{"n_mels": 64, "hop_length": 160, "method": "mae", "encoder_mlp_ratio": 4, "encoder_head_dim": 16, "encoder_fused_qkv": true, "encoder_bias": "none", "init": "trunc_normal_002", "muon_scale": "match_rms_adamw", "lr": 0.0033, "adamw_lr_other_params": 0.0011, "grad_clip": 5.0, "lr_schedule": "linear", "adamw_weight_decay_other_params": 0}
Rows from block 3 of the encoder, named by matrix and row number. Rows with one number belong to one attention dimension. Each number is 200 + 40 x the weight over its row's rms, rounded and kept within 0 to 999. All counts start at 0. After the name is the row's rms in percent of the matrix's.
# v: attention query, key and value (stacked) (encoder.blocks.3.attn.qkv.weight, 576x192, the v third), inputs 0-191
# proj: attention output (encoder.blocks.3.attn.proj.weight, 192x192, transposed), outputs 0-191
v.89,096,155,161,156,196,215,150,167,212,234,237,174,212,256,228,193,182,189,148,189,249,204,182,168,203,239,255,256,168,238,139,219,201,261,180,187,215,236,252,227,199,134,231,153,141,211,179,157,223,215,233,230,237,171,220,218,230,192,148,289,206,158,229,198,262,249,255,125,192,200,197,159,177,181,193,255,263,268,168,215,191,223,181,151,210,183,257,289,185,102,170,223,127,234,120,218,162,163,177,150,260,223,181,227,189,227,218,199,253,148,200,245,128,181,213,218,194,134,229,207,193,191,118,223,182,243,225,218,141,169,169,240,191,185,185,241,187,168,213,137,164,260,129,216,234,269,197,183,264,172,177,197,181,231,178,275,263,246,126,230,268,226,210,184,183,146,200,243,161,204,186,172,151,234,235,131,204,183,146,235,222,207,196,132,152,255,178,234,328,172,220,159,205
proj.89,098,236,162,152,217,161,165,219,151,132,188,150,220,204,143,167,194,174,232,185,215,221,229,168,118,135,210,196,252,195,285,208,197,253,195,204,167,173,171,121,235,222,197,219,158,188,250,241,225,215,142,244,210,222,193,171,225,233,286,152,214,297,142,154,105,189,199,233,191,211,170,206,211,274,243,213,158,163,203,170,203,237,250,248,139,218,218,109,177,239,189,170,211,231,213,216,172,202,148,153,216,143,206,164,153,244,125,205,148,181,275,209,183,230,201,243,182,263,196,192,224,234,285,224,176,153,168,217,311,284,184,242,169,215,175,249,198,243,199,294,174,224,253,227,285,185,171,213,143,227,216,169,181,269,278,188,153,156,172,169,164,207,144,204,109,198,224,177,212,202,153,245,248,184,184,246,231,190,247,189,212,222,224,223,185,197,217,183,166,140,194,179,161
v.90,090,187,149,182,102,154,212,171,187,219,237,222,266,152,235,202,205,165,218,180,170,179,220,256,280,180,231,210,223,177,158,252,259,207,244,230,170,159,194,278,176,276,190,221,210,185,212,108,204,193,175,204,165,232,175,135,207,155,250,206,179,221,203,223,140,171,268,206,223,186,178,153,189,192,202,196,178,155,173,251,243,256,216,261,216,185,175,200,194,176,178,172,157,168,181,234,209,241,227,215,157,164,166,222,201,230,196,237,144,185,161,234,233,235,187,225,241,245,240,227,203,266,182,253,133,223,243,178,206,209,162,193,193,271,164,199,197,195,203,260,188,152,202,161,214,233,202,235,268,267,255,120,287,100,205,220,216,261,229,209,121,157,241,283,260,159,136,201,204,138,293,134,176,122,165,258,136,185,121,191,158,156,177,243,118,179,219,191,177,159,214,211,172
proj.90,097,186,263,189,220,271,156,209,211,267,185,207,164,164,152,191,169,228,151,227,290,202,204,186,169,198,184,254,205,172,178,130,112,214,199,178,214,200,196,184,179,136,172,181,207,283,173,250,237,253,205,209,276,171,170,245,190,207,229,196,172,160,258,191,216,148,200,184,219,174,289,204,236,210,221,214,187,204,249,165,159,219,197,224,254,183,177,240,199,151,245,284,275,231,260,210,155,221,216,165,195,180,202,198,232,103,180,152,227,126,192,320,286,142,147,229,166,195,193,276,240,187,185,156,245,185,115,208,179,231,203,171,229,120,160,249,171,197,153,180,196,297,147,189,171,184,177,164,174,156,195,246,113,228,177,227,239,197,198,194,237,202,174,129,226,209,252,193,261,172,147,201,228,311,144,159,258,165,186,176,189,160,198,216,246,218,219,196,193,223,193,210,169
v.91,096,152,255,273,122,185,199,179,191,233,196,154,171,195,225,198,169,176,170,247,135,267,270,165,211,217,228,195,196,260,135,286,255,173,243,109,220,261,177,223,176,222,201,248,287,236,173,183,157,217,181,191,138,212,220,226,207,186,222,277,177,205,155,255,147,138,203,215,150,190,200,205,147,269,171,203,203,166,226,208,222,259,126,224,160,237,256,245,200,192,178,185,168,202,140,177,158,134,209,163,223,154,205,225,170,215,241,213,206,222,197,238,216,189,164,257,184,193,199,162,239,243,217,300,130,183,269,160,141,189,220,240,164,163,217,208,149,247,209,241,185,200,215,219,169,268,106,167,116,177,212,241,166,209,169,189,139,216,157,185,195,129,190,257,213,216,192,186,135,154,161,282,233,236,230,242,160,175,186,237,215,250,141,210,199,151,261,164,282,239,164,223,188
proj.91,095,232,134,191,147,215,153,233,212,142,281,162,219,233,142,240,221,176,178,160,267,175,220,189,261,168,201,196,224,144,208,194,173,257,279,221,135,153,189,210,239,163,153,279,143,209,278,178,244,221,238,200,245,252,225,199,217,173,187,124,268,232,232,178,216,211,212,141,250,207,170,209,227,146,197,197,159,184,125,199,173,205,250,158,243,178,172,196,159,251,188,151,218,165,297,236,247,261,252,250,218,237,224,145,220,212,174,193,216,149,230,204,193,195,171,209,219,181,213,245,251,204,131,259,260,213,126,184,206,166,197,127,224,233,158,167,242,138,265,224,209,161,236,230,278,83,156,210,271,188,229,230,261,164,175,222,212,159,224,195,180,202,215,163,136,168,197,246,300,169,151,164,265,168,163,186,180,183,202,203,172,136,179,243,213,173,230,196,190,190,204,148,221
v.92,101,144,228,227,152,225,236,225,189,155,178,256,227,233,165,184,184,234,207,155,147,218,257,245,121,249,155,191,217,200,224,219,174,227,137,187,214,181,122,207,179,176,166,224,158,139,148,257,195,191,179,200,175,196,193,191,226,216,120,184,297,157,243,214,211,227,275,191,178,234,177,206,163,228,193,214,168,177,217,273,181,244,199,199,250,224,259,241,226,248,230,253,189,223,125,124,183,104,188,221,214,181,150,193,196,149,104,218,156,148,194,232,246,218,153,125,270,162,147,196,216,206,169,163,149,221,266,193,296,273,202,206,238,164,223,227,209,194,180,167,269,178,187,233,155,233,113,159,146,210,235,197,279,183,154,233,249,190,135,137,241,219,159,241,226,135,190,200,210,259,189,156,195,215,167,193,255,244,278,175,211,212,214,237,198,226,132,209,215,201,154,260,246
proj.92,101,259,157,209,232,201,205,265,147,219,205,198,224,206,168,219,229,252,213,161,177,113,196,200,233,192,253,256,266,258,232,214,186,180,197,209,202,206,295,199,242,219,250,188,189,184,172,104,201,166,140,231,194,160,224,226,183,185,148,268,171,234,174,177,179,189,156,226,169,215,205,199,228,207,160,202,197,240,222,156,154,173,218,215,153,244,120,188,188,200,186,177,185,100,137,238,143,223,194,198,193,165,253,158,216,271,222,183,248,174,236,121,160,217,145,204,158,289,258,104,143,262,180,139,270,193,228,270,163,209,178,176,183,226,184,190,230,178,197,195,172,259,216,178,223,131,191,210,214,191,126,241,200,180,266,261,220,166,250,233,171,164,308,174,250,170,219,180,159,262,131,217,270,234,240,164,257,249,257,223,163,145,240,169,175,143,206,211,154,159,203,223,174
v.93,094,219,173,122,237,167,190,230,171,99,185,158,266,154,197,154,214,202,243,168,198,191,122,194,233,186,226,159,288,193,195,210,214,241,174,254,121,171,162,233,178,189,184,142,221,250,155,180,207,174,188,187,293,223,174,148,223,274,200,231,170,182,298,251,191,208,247,159,170,196,169,231,131,237,221,254,151,188,228,238,188,162,185,145,206,223,214,235,187,179,235,198,162,230,170,172,181,149,166,233,256,259,170,231,190,131,199,208,210,191,226,281,151,227,185,184,143,204,253,109,216,224,254,260,257,171,207,238,179,220,211,138,242,200,216,224,142,180,221,253,156,148,186,205,224,256,186,193,173,279,141,211,244,211,163,169,230,120,257,205,233,183,190,238,168,203,217,287,278,168,147,181,174,131,229,178,264,161,187,155,207,231,205,251,202,247,171,181,155,172,277,234,243
proj.93,092,243,151,219,194,219,179,212,285,213,250,225,163,228,187,129,127,250,201,210,181,258,195,235,174,138,227,173,169,210,250,244,221,148,204,157,253,172,256,150,207,180,187,212,151,261,206,235,216,292,115,237,205,223,234,258,128,225,171,208,143,156,187,182,217,260,228,164,220,135,167,191,236,249,184,241,184,137,199,117,232,254,210,253,217,203,213,192,202,157,140,213,228,207,146,200,139,247,226,162,157,188,229,172,188,192,264,181,189,201,258,180,243,180,153,252,219,157,180,166,109,272,207,151,196,213,218,187,291,176,198,294,162,159,203,200,261,170,183,176,203,226,239,184,191,173,234,208,196,207,215,235,170,256,241,144,198,237,210,219,153,210,202,128,212,227,134,122,216,199,148,215,283,223,186,159,195,224,205,266,184,249,167,141,255,144,215,256,136,256,129,196,166
v.94,095,189,168,230,151,161,138,244,186,124,176,199,99,204,208,197,193,174,209,170,264,124,128,204,168,193,197,195,181,129,209,131,289,218,220,288,186,134,188,165,173,245,213,171,218,211,145,189,203,197,210,211,173,143,180,219,215,190,173,177,238,193,170,192,250,248,170,148,211,134,241,172,202,165,216,206,175,208,181,184,242,241,215,200,221,213,180,165,156,185,259,258,198,188,213,275,287,287,162,202,172,168,125,210,183,201,158,221,210,267,239,130,232,214,178,220,208,207,226,170,193,158,203,255,212,180,205,135,157,194,213,208,248,190,230,236,270,223,248,204,219,199,311,248,175,250,207,252,199,242,120,149,214,208,207,131,151,219,220,277,211,186,87,204,199,148,244,212,219,209,173,222,161,235,187,216,220,162,222,200,171,203,297,230,283,201,234,181,223,140,227,130,287
proj.94,096,189,216,163,250,177,217,206,162,282,204,273,275,219,231,104,135,176,199,182,181,232,191,152,255,164,136,239,219,180,191,228,228,175,210,205,210,228,228,224,193,137,224,192,210,256,264,164,239,186,197,264,209,168,144,151,163,210,173,155,120,179,208,247,217,205,197,316,183,270,222,187,252,240,208,238,212,171,182,158,169,247,188,187,204,176,155,227,243,248,133,135,152,278,283,164,174,190,217,166,208,223,221,197,311,131,302,198,182,251,209,237,230,241,243,239,188,221,238,255,180,229,219,185,153,243,192,226,220,194,203,177,230,251,201,150,178,235,189,174,161,227,105,143,209,116,169,155,221,130,250,239,172,203,178,151,159,221,197,246,216,207,165,175,135,204,171,129,183,246,252,123,205,197,161,231,185,206,185,180,203,195,228,175,171,206,198,163,153,178,212,183,119
v.95,097,184,198,194,228,204,254,216,189,240,220,187,218,143,223,107,171,192,266,233,120,205,241,185,183,211,216,202,277,152,208,146,186,195,217,193,222,237,266,177,157,270,161,301,218,233,211,256,168,178,175,208,298,230,130,241,189,229,218,144,182,173,262,182,169,155,171,198,204,174,228,150,162,247,250,183,249,158,175,195,235,246,225,215,244,179,207,217,226,200,195,142,178,252,193,239,170,240,222,207,230,192,199,193,148,121,204,173,206,204,176,201,203,236,182,176,127,241,214,170,134,196,219,139,185,202,255,235,205,276,169,145,209,150,144,258,150,211,116,201,200,138,238,148,218,144,158,240,210,199,231,263,280,159,222,194,152,260,147,202,229,266,258,125,134,187,260,115,196,173,180,211,242,164,190,171,216,189,209,164,238,178,211,231,259,209,232,285,107,225,152,226,201
proj.95,098,197,225,204,240,222,132,258,275,200,162,204,175,241,203,262,219,219,111,177,308,168,151,195,203,168,126,204,171,225,182,161,170,172,226,222,157,199,159,246,221,124,187,98,153,178,182,173,210,212,228,172,225,172,219,188,169,187,197,206,168,193,173,211,195,209,189,183,221,194,210,177,228,179,181,204,180,205,237,246,210,167,140,234,167,200,142,239,213,113,165,263,219,205,165,125,197,194,237,253,118,194,210,229,290,190,212,233,249,226,197,129,190,231,195,186,269,185,189,179,156,188,205,228,151,171,168,164,220,185,153,216,170,197,225,111,240,214,261,236,227,227,192,155,149,196,232,209,181,221,199,206,244,219,175,244,271,151,230,249,220,75,163,249,276,139,161,238,165,248,179,247,211,224,190,228,197,319,271,296,149,205,207,158,179,276,162,238,249,172,231,193,215
v.96,103,177,201,246,227,221,244,163,211,214,230,150,197,258,140,139,216,205,182,230,225,155,197,187,262,254,155,263,249,241,213,168,246,189,219,233,236,180,197,175,179,240,138,235,149,254,191,175,189,193,201,164,159,190,178,203,268,239,175,169,208,203,205,202,193,154,206,298,188,302,169,211,219,181,154,209,248,185,201,177,216,209,169,164,190,157,172,189,236,144,174,212,237,186,184,275,166,214,215,269,238,232,158,131,202,144,220,210,132,182,169,211,219,211,205,219,246,187,135,254,320,140,205,131,166,191,205,186,210,218,181,236,220,192,215,250,196,152,221,164,212,163,195,195,217,208,114,210,109,160,177,275,150,205,112,173,276,139,224,256,214,160,189,205,142,230,260,182,195,213,301,183,262,185,180,189,265,255,139,210,162,203,218,227,167,187,205,179,315,155,105,191,161
proj.96,093,278,253,238,171,238,165,147,208,247,236,180,259,245,184,166,162,200,205,227,130,220,231,170,165,214,231,143,182,195,231,233,168,237,186,185,228,185,161,222,265,132,153,243,265,277,248,189,213,222,324,260,206,222,201,195,138,177,201,180,210,169,136,191,131,183,184,175,171,214,241,226,206,217,214,191,226,223,241,280,67,193,209,275,224,221,189,170,291,129,205,142,216,207,185,199,203,152,153,168,128,200,210,203,208,197,166,148,169,189,231,182,187,210,239,279,188,165,179,172,165,226,185,175,243,220,159,161,230,153,259,221,154,190,173,210,207,134,138,200,251,255,290,276,165,192,276,152,226,169,200,107,166,206,159,201,164,206,198,223,262,161,177,228,193,172,141,140,174,224,177,193,176,217,257,201,226,215,237,198,169,217,230,148,167,196,151,266,157,200,212,199,251